Weights of a small contrastive audio-text model.
Model: 14.9M parameters, log mel input, encoder arch vit, encoder norm layernorm, encoder patch size [32, 4], encoder width 256, text encoder width 256, text encoder layers 12, text encoder norm layernorm, text encoder activation relu.
Training: soap at rate 0.0012, 6500 steps, batches of 256.
Data: 52083 training examples, 31.9 epochs.
Rows from block 5 of the text encoder, named by matrix and row number. Rows with one number belong to one attention dimension. Each number is 200 + 40 x the weight over its row's rms, rounded and kept within 0 to 999. All counts start at 0. After the name is the row's rms in percent of the matrix's.
# v: attention query, key and value (stacked) (text_encoder.blocks.5.attn.qkv.weight, 768x256, the v third), inputs 156-207
# proj: attention output (text_encoder.blocks.5.attn.proj.weight, 256x256, transposed), outputs 156-207
v.103,101,228,235,199,200,222,165,231,146,209,200,276,216,130,161,121,147,225,205,204,224,184,82,187,187,229,241,235,172,200,193,225,192,241,197,193,215,225,217,234,215,203,177,158,236,207,187,168,195,261,181,217,150
proj.103,097,133,172,200,177,210,232,158,237,138,174,208,146,243,200,290,223,190,210,188,150,235,306,251,225,232,147,196,207,193,207,166,176,252,160,148,242,182,213,253,184,195,239,177,214,183,166,180,183,154,208,185,243
v.104,101,181,169,157,284,186,259,148,168,124,174,173,137,268,255,135,185,211,173,164,164,147,178,157,127,130,239,203,186,194,265,169,134,194,199,207,199,244,226,199,205,240,217,240,188,190,201,202,169,173,184,220,178
proj.104,106,221,256,240,149,215,153,207,283,284,224,194,201,138,161,267,221,202,205,203,235,257,199,246,234,247,179,190,172,220,169,211,303,173,203,119,145,181,180,197,249,152,150,106,188,198,216,199,252,209,213,149,261
v.105,102,181,228,220,167,210,190,176,200,248,192,227,205,177,209,171,123,189,185,163,161,198,255,249,191,235,223,166,288,227,194,249,213,122,179,134,269,134,264,254,209,192,165,149,209,221,254,256,175,190,108,204,212
proj.105,102,222,165,161,253,203,269,192,217,113,183,175,196,212,199,231,214,267,237,226,206,241,160,161,235,209,195,240,134,225,160,213,220,260,196,192,135,274,160,112,199,171,285,222,195,249,161,138,180,230,212,162,246
v.106,100,238,157,178,284,208,218,232,199,149,210,240,287,212,146,203,192,188,130,196,257,269,169,182,182,183,215,198,144,201,210,163,199,167,203,177,205,174,119,231,213,183,194,212,181,256,263,182,186,221,243,198,119
proj.106,096,161,196,223,108,181,188,166,173,219,162,198,112,183,219,229,261,193,229,175,133,170,207,189,203,257,223,214,215,252,176,218,185,207,195,239,200,195,251,235,192,260,180,181,171,140,130,195,206,191,150,176,265
v.107,112,230,227,272,188,181,222,164,211,224,248,235,197,200,107,138,171,177,157,245,241,137,215,266,180,198,227,223,153,233,212,194,154,125,215,167,178,213,183,296,146,263,168,245,162,200,194,156,151,200,217,223,192
proj.107,114,222,194,160,206,192,163,207,154,189,110,125,162,243,243,232,187,234,236,160,195,237,154,151,163,196,185,173,267,138,204,203,194,285,167,213,198,201,223,133,236,116,237,127,245,162,178,246,206,243,207,176,181
v.108,114,218,171,186,129,208,144,257,195,162,131,217,212,199,128,218,139,186,177,167,164,192,202,212,294,133,212,225,265,212,232,190,163,186,229,161,244,229,227,212,206,120,158,273,117,150,186,157,193,174,252,175,131
proj.108,109,170,175,222,260,237,211,162,182,221,227,146,205,195,249,226,269,153,213,268,201,175,211,210,136,273,160,161,166,154,190,226,234,218,180,218,177,202,140,196,183,229,213,152,284,223,145,234,218,305,137,243,234
v.109,109,259,147,246,179,208,177,217,178,236,201,91,255,191,205,257,187,210,181,104,164,174,177,182,148,153,136,166,220,176,306,216,232,282,221,143,236,171,216,170,169,160,205,149,153,179,219,228,164,252,264,241,213
proj.109,112,186,297,180,284,217,162,176,175,241,195,317,163,196,150,175,197,201,206,318,210,182,232,250,225,223,253,259,245,224,125,191,198,122,159,196,158,166,185,183,165,188,274,229,277,150,223,138,243,218,159,169,232
v.110,095,154,168,145,229,151,232,160,180,95,194,286,162,144,175,209,139,213,203,173,172,224,140,162,224,214,184,172,216,201,233,210,214,165,261,173,231,183,185,221,280,153,199,184,198,230,257,157,189,122,247,137,206
proj.110,099,256,189,207,187,228,165,208,211,262,175,142,217,238,182,199,243,247,159,231,277,179,247,272,222,184,198,193,226,184,209,156,187,227,176,214,176,244,233,162,133,251,229,182,183,146,145,257,186,247,173,246,170
v.111,109,234,267,160,222,186,239,160,133,146,247,197,177,184,229,174,218,144,235,207,215,223,166,248,134,256,163,195,151,166,227,170,264,167,150,190,159,252,236,184,219,266,212,179,181,117,129,257,215,137,144,181,226
proj.111,118,215,128,199,148,147,197,169,259,240,179,250,184,164,127,208,199,277,182,178,249,221,230,153,247,135,235,141,233,223,195,197,173,213,283,160,227,175,226,226,211,189,151,243,212,261,249,177,202,249,226,199,216
v.112,111,234,158,153,209,196,179,220,190,291,186,169,216,151,195,233,161,228,167,150,159,161,284,231,194,259,177,163,166,160,200,200,130,194,96,151,193,175,170,197,200,140,232,232,182,203,246,212,262,226,230,201,253
proj.112,113,168,244,211,256,267,214,150,218,164,218,197,204,246,190,167,228,159,187,292,193,201,116,188,173,193,238,264,209,217,169,161,209,154,231,276,193,215,202,159,186,241,194,168,230,235,109,226,180,211,179,166,167
v.113,099,185,130,231,298,206,208,204,215,147,161,178,206,236,216,212,210,156,212,189,220,208,215,237,183,191,202,124,240,135,238,191,180,269,211,226,237,234,235,219,251,218,208,189,229,240,230,188,276,294,164,116,195
proj.113,100,232,232,196,163,202,220,179,210,218,217,207,232,149,219,209,189,191,191,184,221,167,182,134,267,278,205,325,163,239,146,235,210,156,147,151,203,166,231,184,130,196,230,243,226,154,212,178,164,123,241,220,166
v.114,102,130,206,211,189,285,223,238,216,172,229,200,159,203,168,206,202,211,229,149,232,144,208,205,143,162,172,176,238,221,200,176,195,201,236,191,165,178,209,239,278,246,186,225,182,189,202,142,213,201,222,222,200
proj.114,101,271,155,261,223,127,182,176,170,172,193,235,235,229,242,150,250,179,190,159,139,275,186,153,250,176,239,222,170,173,217,214,262,209,189,225,250,246,143,215,153,221,205,156,187,221,207,271,173,225,212,163,212
v.115,108,206,191,261,212,215,230,198,212,171,217,195,285,165,158,194,156,210,233,170,231,189,190,260,191,210,205,233,188,157,279,195,258,166,211,196,177,159,241,176,246,265,218,235,216,249,209,231,245,254,212,238,177
proj.115,108,224,200,138,239,210,150,183,177,215,138,217,168,218,253,183,249,216,204,264,177,206,166,198,206,224,189,207,129,181,128,181,107,222,189,248,164,276,156,257,189,156,197,212,174,141,158,190,146,134,164,133,216
v.116,103,203,176,223,178,167,237,255,218,170,171,270,252,201,206,192,200,113,199,195,234,243,103,162,276,281,133,219,228,175,194,176,184,207,254,155,224,233,272,132,176,200,172,241,243,167,222,201,213,194,170,224,235
proj.116,105,258,278,156,153,225,167,150,137,239,242,189,139,195,220,176,230,274,216,230,221,160,286,223,176,141,238,176,207,239,209,203,226,201,239,205,163,177,177,262,195,224,185,195,160,195,219,238,214,209,219,165,178
v.117,098,197,182,159,221,214,168,171,211,173,183,215,211,205,162,191,204,182,225,186,134,156,233,154,215,187,187,227,232,211,193,195,171,201,214,263,243,140,229,240,216,185,204,186,171,227,204,186,210,255,315,175,168
proj.117,099,170,158,216,239,246,244,177,169,208,162,153,180,177,194,248,164,205,157,185,234,208,157,212,138,297,209,228,191,181,195,198,173,187,181,121,204,257,205,141,185,176,200,180,209,212,138,200,188,156,143,250,215
v.118,104,146,232,180,191,171,176,166,260,251,201,234,191,257,206,244,166,262,120,180,174,208,156,233,202,163,230,206,146,236,191,174,206,178,199,234,206,151,221,207,163,184,129,273,223,206,244,210,257,241,198,230,183
proj.118,101,218,149,197,211,216,225,228,211,86,232,233,244,163,185,188,284,149,239,225,219,130,201,220,212,192,118,246,248,238,230,264,214,185,190,163,194,191,175,166,172,236,205,132,159,236,206,192,194,254,206,175,220
v.119,100,158,156,237,212,236,220,200,240,245,261,159,251,201,153,212,223,190,183,128,180,226,197,237,224,154,185,202,190,257,269,246,160,226,211,149,175,129,237,183,213,147,201,240,269,203,211,202,201,219,195,202,274
proj.119,090,262,215,158,192,166,218,197,178,128,164,212,190,194,197,213,183,238,222,313,230,171,150,173,185,242,247,178,225,238,98,210,261,179,171,208,226,188,149,188,155,244,170,186,169,230,209,149,223,232,257,192,126
v.120,099,226,215,232,220,221,218,219,204,216,171,200,255,163,216,216,225,264,174,174,205,145,198,186,220,320,136,255,217,217,185,243,283,247,231,178,179,211,214,175,199,300,231,175,235,89,191,214,127,191,129,204,206
proj.120,101,185,189,205,167,177,173,141,236,171,241,200,119,168,130,189,162,166,199,174,222,238,232,211,254,121,255,172,184,153,186,145,145,170,180,216,292,175,302,182,207,146,185,178,205,317,231,201,278,199,254,171,247
v.121,105,179,222,170,208,164,217,234,228,195,100,189,127,168,197,198,213,243,215,178,248,262,266,218,181,189,215,241,240,260,167,157,259,219,237,181,252,159,195,246,192,161,286,167,202,173,221,262,280,230,195,136,252
proj.121,110,236,160,242,240,231,236,135,157,188,281,177,264,202,213,218,190,152,174,193,176,119,155,201,262,220,135,219,208,155,223,262,162,171,139,240,178,199,176,186,204,192,137,260,245,229,156,126,134,141,235,219,173
v.122,108,134,250,189,198,175,253,221,202,151,226,255,224,223,179,166,204,172,172,248,254,219,209,183,164,232,168,204,204,208,261,218,164,158,178,291,160,194,186,254,258,250,141,196,239,259,197,246,149,209,245,171,219
proj.122,108,220,148,157,146,185,150,176,235,249,229,218,138,187,245,234,222,256,219,142,197,242,189,221,225,181,244,172,200,223,179,192,244,275,235,115,220,251,213,158,178,197,170,188,185,155,198,177,185,230,219,203,172
v.123,088,195,193,202,197,202,191,202,207,155,181,323,193,286,199,131,187,132,158,168,224,221,255,281,293,278,190,183,135,182,229,213,173,262,180,178,190,168,219,146,242,159,208,189,139,131,200,247,207,207,160,212,234
proj.123,090,239,157,217,189,152,188,178,157,218,168,130,220,147,222,243,237,307,288,252,209,176,132,142,189,128,314,218,244,189,157,192,203,161,245,200,152,187,214,262,146,244,193,222,229,257,208,171,195,246,236,194,191
v.124,113,157,161,187,227,200,230,210,232,202,242,213,180,212,232,132,247,211,229,183,142,162,179,187,150,235,166,215,197,163,169,172,243,237,194,181,186,232,139,87,174,231,201,133,240,197,173,259,231,229,151,179,163
proj.124,113,231,247,216,233,217,145,178,188,180,113,267,167,188,188,231,160,186,219,149,241,171,223,173,267,231,211,212,211,238,217,154,162,185,236,204,221,148,270,291,210,200,157,234,206,208,260,173,152,143,215,217,256
v.125,102,214,155,228,241,187,180,304,185,181,211,245,158,216,192,213,192,213,230,222,189,88,190,137,217,225,262,93,191,246,203,174,119,196,155,218,180,257,252,161,175,193,152,173,174,207,166,234,184,143,185,202,173
proj.125,099,215,205,208,153,257,209,174,169,235,199,174,216,183,213,186,239,118,216,188,189,274,217,215,224,159,182,220,251,175,163,172,257,185,241,208,235,196,167,218,242,186,232,231,242,140,230,210,227,270,237,233,215
v.126,097,207,144,183,145,185,224,236,182,182,178,272,202,201,168,171,222,192,192,174,164,216,182,216,201,189,226,213,224,134,149,175,183,207,185,151,182,203,256,123,168,206,243,305,216,222,172,229,210,283,258,218,226
proj.126,099,198,200,189,268,219,161,101,243,264,212,161,222,177,208,266,168,194,162,218,209,195,213,218,208,199,193,209,154,217,223,199,195,199,192,245,199,231,141,234,228,203,132,99,216,188,163,200,203,138,201,206,121
v.127,105,232,214,202,230,214,166,186,133,280,214,175,188,244,135,184,211,181,263,193,213,220,165,285,196,210,197,205,211,138,132,195,143,141,113,219,119,156,200,160,194,169,199,133,168,158,222,215,145,141,133,156,235
proj.127,099,183,242,250,152,131,178,235,232,164,162,268,207,232,289,201,218,229,137,185,172,209,226,149,127,210,249,201,190,280,222,194,227,247,269,186,250,195,188,207,211,226,231,188,248,235,191,198,272,254,227,213,202
v.128,111,180,138,207,222,249,210,260,144,178,191,278,163,286,252,199,202,232,183,111,247,213,188,138,230,234,238,216,191,181,180,218,211,199,221,201,211,204,202,190,258,208,163,170,259,159,131,143,167,306,249,181,205
proj.128,108,203,241,200,220,139,251,146,236,186,203,176,271,145,146,181,206,203,215,288,213,143,195,244,204,147,169,183,212,195,220,197,207,257,150,224,222,128,203,222,230,148,202,214,170,248,267,195,215,192,207,242,173
v.129,095,103,217,243,227,127,229,208,230,228,205,248,270,122,216,264,176,180,260,243,161,170,203,219,135,204,260,118,224,184,230,164,204,269,132,171,238,149,209,230,229,73,167,212,255,196,188,208,258,176,236,252,186
proj.129,101,242,151,161,162,191,182,161,137,194,172,205,195,256,230,188,192,173,143,195,201,173,158,228,259,172,131,276,248,194,179,151,169,167,155,223,165,224,181,107,161,271,158,164,202,238,195,233,178,217,147,176,246
v.130,082,161,200,156,96,241,235,177,160,108,167,190,217,184,186,194,221,160,204,179,161,249,164,153,223,278,215,178,259,187,239,251,226,203,257,249,202,123,163,224,228,310,245,196,163,220,243,219,249,247,181,231,256
proj.130,082,198,192,261,261,182,141,219,270,271,300,218,239,157,196,210,206,234,189,248,299,216,239,243,188,146,170,137,151,196,174,221,187,154,116,175,202,250,202,182,179,150,207,186,175,201,229,172,149,195,214,221,212
v.131,105,147,209,180,252,187,295,180,220,166,168,258,159,235,138,195,216,98,191,183,253,222,247,230,163,141,197,274,237,203,162,144,152,266,96,231,191,181,206,194,174,250,150,265,230,196,210,179,237,258,184,240,204
proj.131,106,214,186,212,119,200,220,202,144,229,260,163,201,200,262,187,216,259,172,187,233,180,245,221,278,214,161,165,194,208,242,246,180,190,242,208,244,245,216,228,248,194,230,224,222,130,195,213,182,186,261,224,181
v.132,088,199,173,232,212,238,140,236,216,196,242,174,153,161,303,188,174,138,202,213,219,146,147,237,202,144,149,198,231,172,213,243,206,179,248,274,202,171,153,213,255,157,206,240,159,138,218,291,139,178,218,287,191
proj.132,096,187,254,150,201,181,271,190,234,165,105,237,253,200,137,195,227,246,214,143,203,189,168,152,153,223,197,201,194,212,150,193,219,242,240,90,141,152,188,123,166,203,217,170,206,272,263,139,226,245,203,214,210
v.133,104,263,227,144,227,284,206,220,189,182,205,214,194,173,187,166,192,219,174,215,198,289,215,140,233,277,261,179,142,214,248,237,233,157,195,204,171,168,156,262,246,190,189,211,257,202,180,219,229,182,239,201,135
proj.133,104,113,187,210,177,101,223,171,244,197,221,160,205,227,201,260,213,161,173,274,161,254,204,250,157,228,132,121,228,180,229,175,232,203,253,134,186,185,217,201,193,195,204,152,181,193,267,179,156,223,146,222,236
v.134,091,233,187,221,205,109,167,198,178,211,235,244,226,211,204,225,214,237,212,219,197,220,204,188,192,179,169,166,216,150,224,151,195,254,181,216,190,154,235,217,193,201,132,245,166,158,275,152,147,194,163,136,177
proj.134,094,139,98,206,208,176,165,193,165,187,141,221,213,228,188,211,240,159,149,228,227,192,221,244,177,229,206,213,185,133,125,209,185,209,171,221,201,195,120,109,147,182,224,149,176,146,114,210,197,241,194,176,207
v.135,086,258,266,143,235,189,194,180,251,212,250,257,171,164,199,193,192,204,196,193,130,154,206,160,236,134,187,196,236,168,180,190,199,232,148,179,249,173,221,206,211,209,270,258,194,162,268,254,244,185,160,137,204
proj.135,089,143,191,182,153,237,198,188,153,275,163,188,201,235,219,245,153,196,258,237,237,258,144,250,190,249,221,232,162,211,226,257,249,185,216,219,160,244,207,159,185,212,132,144,121,143,119,180,181,225,224,238,147
v.136,095,189,252,240,171,229,249,228,135,231,118,210,218,312,197,232,229,266,196,206,200,158,178,211,209,193,145,203,199,172,166,242,228,241,254,227,179,118,210,131,205,207,178,171,145,233,213,268,228,223,222,213,202
proj.136,100,168,199,206,225,148,133,171,181,139,281,178,259,152,220,231,134,172,161,236,229,167,211,167,192,128,240,236,204,196,208,136,216,215,154,201,153,265,204,272,165,217,213,220,207,168,240,130,181,162,134,172,205
v.137,087,167,306,218,221,150,247,147,153,175,196,189,147,264,169,203,217,249,241,156,158,189,175,254,197,239,202,205,204,149,119,174,244,201,228,242,196,156,141,265,272,228,197,263,217,205,212,268,133,168,192,237,222
proj.137,091,208,101,171,191,290,126,223,213,252,198,207,246,159,205,166,235,141,215,259,233,161,270,133,240,158,195,215,181,195,220,221,163,190,229,201,253,176,223,191,127,129,268,140,248,154,186,96,284,248,141,188,182
v.138,097,166,198,214,207,195,206,168,132,178,230,180,127,262,248,198,226,170,223,238,189,221,205,213,170,161,189,305,226,218,161,166,210,287,164,199,240,181,168,177,202,208,256,270,231,260,172,181,148,169,154,217,108
proj.138,107,252,216,234,149,164,204,244,175,158,187,185,199,149,164,205,127,248,168,144,173,199,166,237,174,195,177,135,128,165,309,222,167,175,147,183,219,237,163,199,198,214,167,144,152,167,243,179,196,228,204,204,268
v.139,095,150,166,184,259,226,218,238,165,250,212,239,132,226,202,178,191,215,188,172,223,173,170,222,218,179,200,231,200,204,201,197,211,97,220,218,169,357,149,161,179,151,165,199,289,168,233,207,232,215,240,233,132
proj.139,092,180,153,161,174,193,190,171,234,143,212,161,226,204,203,159,239,156,232,162,199,252,230,127,139,179,203,153,135,292,196,198,212,227,196,227,240,169,237,300,236,171,248,210,141,249,165,236,246,179,136,242,193
v.140,087,195,152,260,200,181,198,170,222,136,217,285,122,202,228,134,186,264,202,197,183,165,164,225,253,95,228,213,221,111,182,190,233,181,154,242,265,159,203,221,262,226,156,205,195,248,291,282,198,178,93,217,149
proj.140,090,203,264,163,212,176,195,245,184,250,152,103,272,195,195,210,162,171,148,151,255,251,199,213,141,233,166,213,232,169,252,202,184,217,205,218,116,234,165,193,155,199,232,168,158,228,127,155,203,228,279,103,301
v.141,096,165,187,196,218,134,188,197,231,207,202,232,186,101,187,254,174,296,199,206,194,176,198,218,213,203,153,192,163,240,165,221,184,108,203,208,228,207,270,203,219,135,184,310,261,134,161,143,178,148,186,216,155
proj.141,094,301,116,159,237,222,269,255,168,224,164,210,189,215,188,140,238,123,210,161,183,227,229,240,197,235,223,215,217,184,210,92,189,276,186,224,258,190,184,148,194,249,235,129,191,239,239,217,220,212,202,184,224
v.142,084,179,194,181,148,305,165,234,182,193,234,221,198,246,248,125,203,176,196,178,196,236,208,151,240,247,268,213,191,262,196,136,118,201,168,166,245,207,204,143,186,200,295,202,193,202,138,243,158,272,170,199,220
proj.142,091,243,151,188,200,112,208,242,179,210,169,148,214,265,175,239,177,229,173,228,216,264,200,210,142,187,158,194,139,202,203,226,231,180,221,188,142,297,190,241,194,144,171,225,240,213,272,190,239,164,261,231,192
v.143,094,207,312,194,216,162,232,130,163,208,221,185,211,203,146,130,238,250,202,196,116,233,185,153,229,242,156,257,212,248,208,181,253,223,214,215,218,298,204,181,201,220,285,197,213,156,236,191,251,134,192,166,192
proj.143,089,191,113,188,206,265,189,250,241,190,176,207,142,250,259,181,222,149,231,218,172,246,207,216,265,191,228,175,130,166,134,203,131,172,180,221,162,163,173,197,170,226,153,140,208,179,151,167,223,238,149,191,194
v.144,094,222,231,196,177,182,224,185,221,194,219,213,189,274,210,248,121,234,126,229,165,216,265,168,256,214,240,205,221,233,155,212,179,305,201,204,191,164,258,185,184,207,199,199,215,240,231,238,158,144,168,191,238
proj.144,089,169,179,236,191,248,204,202,241,184,201,263,212,132,161,222,235,190,293,261,235,155,106,243,155,256,236,215,167,200,187,167,257,163,153,205,178,190,135,213,248,252,184,186,148,190,151,199,151,219,270,219,118
v.145,108,232,175,249,137,248,181,193,163,167,265,253,241,225,153,177,204,231,194,287,219,261,210,187,274,245,148,222,198,156,221,176,178,187,215,251,96,205,259,223,203,238,253,219,278,172,201,205,213,196,177,247,217
proj.145,107,195,229,164,174,190,225,193,171,212,168,131,166,201,270,228,175,225,208,190,182,179,121,265,194,186,189,225,207,195,230,210,177,265,234,163,292,208,222,168,125,223,225,188,134,180,196,224,131,236,212,139,185
v.146,088,177,204,232,191,202,165,195,265,230,257,238,218,126,157,234,152,158,226,174,184,199,169,229,227,222,276,169,220,211,238,244,233,247,142,279,194,216,234,190,129,139,188,157,191,225,219,279,219,165,245,292,152
proj.146,083,252,241,181,150,237,180,170,172,103,134,224,173,198,187,170,246,252,193,245,212,168,116,183,208,173,144,252,178,203,246,139,229,110,190,169,179,199,203,230,164,261,222,206,228,288,213,227,206,239,229,177,189
v.147,095,180,263,161,119,167,145,185,155,171,242,184,136,239,227,88,169,208,156,156,177,261,184,172,245,157,169,203,166,203,253,214,173,217,220,193,271,212,224,215,213,178,239,194,218,227,219,207,218,146,169,190,290
proj.147,100,208,139,256,195,188,215,217,207,270,177,232,255,197,161,252,271,168,199,190,175,193,219,260,148,194,211,237,175,161,137,183,194,178,173,205,168,196,187,141,187,204,121,195,191,203,160,243,223,258,201,172,171
v.148,088,276,146,137,207,199,242,235,218,149,179,239,224,127,221,245,214,251,274,224,217,135,192,175,208,267,231,187,152,224,160,256,165,199,144,168,141,246,227,185,173,217,213,160,202,224,176,258,179,197,239,192,245
proj.148,100,128,199,237,138,194,157,156,147,227,161,159,180,237,118,151,184,202,122,232,226,227,199,209,174,190,178,225,246,176,267,167,205,209,232,211,162,159,185,210,160,169,161,206,189,208,194,158,269,190,169,205,169
v.149,088,189,213,208,184,240,193,180,84,225,236,141,217,225,211,238,227,141,197,241,175,274,229,229,219,184,131,167,213,248,291,188,219,177,194,205,171,248,200,184,188,284,267,241,144,208,157,159,167,191,164,133,224
proj.149,090,212,155,192,209,206,249,244,296,205,163,260,164,224,259,159,144,202,246,199,215,175,166,166,139,256,249,172,221,161,150,227,195,193,221,184,228,206,190,218,274,168,221,192,267,188,263,204,159,283,167,242,209
v.150,097,180,139,188,247,272,218,206,221,159,229,219,160,138,235,284,255,185,186,196,245,145,222,210,247,251,231,196,240,250,196,144,161,159,126,182,186,204,187,135,129,171,246,238,177,197,134,167,172,225,253,242,200
proj.150,102,245,200,193,118,119,160,217,174,203,201,236,219,247,158,152,202,217,161,208,187,230,183,173,199,163,175,206,203,181,206,158,256,258,213,255,212,202,186,232,217,186,232,170,211,233,251,226,184,220,153,150,189
v.151,083,196,202,214,171,256,204,197,194,130,218,253,223,175,188,207,216,160,206,207,211,219,203,211,173,200,219,187,195,131,186,143,188,101,287,185,153,200,208,330,170,200,240,164,192,240,213,180,200,164,245,206,255
proj.151,091,166,230,202,278,174,161,237,174,273,246,112,164,199,206,190,195,236,211,200,249,203,174,180,250,218,170,152,201,212,212,217,215,224,198,125,228,178,184,125,186,240,184,108,136,179,222,255,192,158,166,230,133
v.152,092,128,261,193,152,175,196,193,199,207,207,125,246,190,177,196,166,239,220,212,214,199,256,199,173,278,172,194,170,211,199,173,120,166,178,200,177,198,196,171,197,100,233,196,152,233,253,256,214,210,269,281,174
proj.152,100,260,138,206,203,180,123,192,254,188,193,237,156,242,277,271,220,152,144,191,128,210,158,214,235,152,234,227,197,212,240,209,215,209,203,199,242,211,184,231,176,337,149,185,211,119,174,246,182,182,167,163,261
v.153,087,194,145,195,237,269,198,226,185,165,220,248,264,226,182,194,199,208,136,220,237,232,250,214,240,202,198,161,157,189,193,222,193,138,212,179,197,146,172,194,239,273,176,207,188,272,119,239,205,139,193,155,199
proj.153,101,216,217,186,211,190,239,114,221,187,184,193,222,211,269,183,178,148,251,192,187,166,157,157,144,183,170,201,210,183,199,192,159,294,168,215,130,257,288,225,213,95,241,224,180,149,243,196,142,266,185,155,209
v.154,094,215,191,205,195,206,214,226,190,143,175,177,191,274,196,149,152,209,258,149,252,204,175,188,284,255,152,221,211,178,213,194,147,70,198,254,253,178,249,219,180,204,173,199,196,205,139,216,200,196,215,133,172
proj.154,104,250,228,170,170,182,207,206,221,285,246,228,194,188,221,237,247,253,192,179,140,165,230,189,174,108,310,160,239,246,215,164,209,289,221,196,143,245,148,194,174,127,193,184,209,192,219,231,203,195,204,240,177
v.155,084,242,156,139,230,168,239,239,102,194,119,181,213,322,217,142,190,116,225,238,185,227,201,199,219,220,171,169,194,226,273,229,201,183,210,205,224,216,169,104,181,230,207,155,198,232,185,190,215,208,247,198,162
proj.155,090,125,250,227,196,209,133,116,339,162,260,227,189,121,231,221,152,301,211,149,212,193,216,180,239,131,251,169,166,211,198,222,191,281,169,193,158,189,199,336,254,128,243,255,201,160,200,159,147,137,148,173,242
v.156,084,170,258,249,187,303,142,214,220,211,222,206,162,227,204,192,131,229,216,205,101,151,174,189,166,280,236,210,148,135,147,180,159,191,192,221,121,246,241,128,161,184,228,234,275,193,218,219,249,248,186,211,251
proj.156,088,263,152,171,216,128,288,165,209,184,223,163,199,212,202,151,215,163,199,249,246,262,186,272,228,185,213,167,241,240,272,214,200,233,254,158,253,154,153,261,185,168,172,221,123,244,234,169,142,184,125,224,169
v.157,096,199,183,159,217,220,158,185,119,240,225,213,133,309,210,170,265,125,161,197,219,169,226,140,225,151,151,178,272,254,157,254,170,173,170,233,211,213,168,160,131,225,252,193,91,186,204,141,145,224,122,186,206
proj.157,101,280,153,277,168,166,183,245,265,165,252,144,196,147,210,220,83,297,197,216,190,142,169,251,234,194,275,163,236,184,215,175,186,188,208,160,156,206,268,252,228,148,112,229,257,187,159,269,238,224,296,217,105
v.158,086,273,279,217,201,216,243,264,266,214,221,185,248,159,176,269,110,214,207,189,153,197,160,227,234,281,194,218,241,159,210,203,117,174,222,235,217,152,249,187,195,198,152,246,223,190,224,163,274,165,240,160,140
proj.158,090,137,141,215,176,234,218,160,198,188,181,214,168,272,211,198,261,170,195,240,136,243,225,142,198,197,207,139,232,254,224,198,249,160,202,228,191,195,146,185,242,275,190,178,266,134,166,200,152,229,157,207,225
v.159,097,225,93,203,215,151,193,175,243,239,187,265,234,210,223,220,240,137,184,203,211,227,129,247,175,193,154,274,177,144,121,190,221,244,222,182,157,236,203,223,203,148,119,210,219,102,200,201,156,267,196,152,193
proj.159,094,200,183,140,209,209,178,167,138,176,222,122,144,208,178,183,185,183,236,187,251,176,286,173,231,193,237,196,199,275,227,200,186,203,159,241,190,164,221,251,226,287,243,186,188,242,157,177,244,118,171,187,198
v.160,098,233,159,159,170,184,165,199,217,256,214,218,222,183,165,191,206,188,242,158,114,253,218,184,215,216,226,206,205,176,181,221,243,194,260,179,229,219,189,210,247,187,212,222,212,213,205,182,187,225,172,234,237
proj.160,098,194,259,238,181,194,290,198,199,159,207,203,198,227,256,186,194,259,144,207,239,186,183,237,193,166,206,216,199,244,157,158,174,205,172,191,237,108,242,188,172,174,162,228,194,156,180,248,203,246,256,205,164
v.161,106,301,184,191,210,117,206,223,276,183,232,185,161,116,235,229,204,255,182,199,209,147,178,160,207,199,251,189,218,171,208,201,120,225,229,192,249,154,203,203,180,243,181,312,221,217,213,182,164,243,227,182,214
proj.161,103,123,184,246,279,286,136,161,157,142,192,219,251,264,194,203,183,128,235,258,194,175,198,208,195,218,157,229,234,238,177,232,254,185,174,200,146,221,130,191,218,222,240,141,196,220,155,211,175,157,191,211,131
v.162,102,192,214,182,239,147,157,162,212,186,149,238,244,153,245,186,178,190,166,154,247,152,200,170,165,200,182,174,214,220,126,250,228,196,230,158,210,181,208,212,209,142,173,158,231,207,245,182,205,140,218,280,190
proj.162,106,195,266,207,186,259,285,191,232,223,192,142,145,224,156,199,254,212,267,247,164,223,204,265,216,176,164,195,219,206,221,156,189,213,149,242,262,221,168,204,181,187,190,223,144,125,238,234,203,265,190,182,213
v.163,093,150,208,217,267,191,185,241,213,253,143,139,232,147,151,183,296,127,196,240,201,267,198,210,179,221,153,179,245,205,203,182,280,192,162,195,216,215,239,188,210,127,205,138,196,206,281,190,191,168,205,172,192
proj.163,092,202,195,214,114,186,197,168,233,162,236,243,191,260,252,227,112,290,139,157,218,160,212,198,202,147,228,149,193,211,181,200,144,231,283,152,216,195,177,168,186,276,203,198,165,191,166,209,233,239,202,202,197
v.164,101,233,247,249,204,156,179,243,200,191,181,151,140,116,145,135,168,196,210,155,205,270,187,204,131,105,227,244,181,265,167,169,177,176,187,179,227,183,251,282,160,213,202,203,175,286,246,198,216,183,196,241,251
proj.164,095,165,162,238,230,272,215,211,223,281,211,240,293,223,246,247,178,212,169,272,211,166,160,235,248,291,200,186,264,178,257,214,232,277,265,220,248,240,160,167,206,182,228,195,196,151,185,214,208,139,242,180,122
v.165,100,181,143,199,238,236,185,209,210,244,154,198,169,286,195,144,130,175,168,250,184,184,122,198,202,180,218,159,174,235,200,229,147,176,185,226,262,197,154,215,229,168,121,252,110,249,166,245,228,235,287,263,222
proj.165,104,219,264,176,146,103,180,194,176,192,248,239,168,124,210,274,255,129,256,140,202,179,261,179,152,193,119,209,184,183,199,185,202,225,204,180,163,198,198,204,147,213,310,235,292,181,212,129,191,164,142,143,213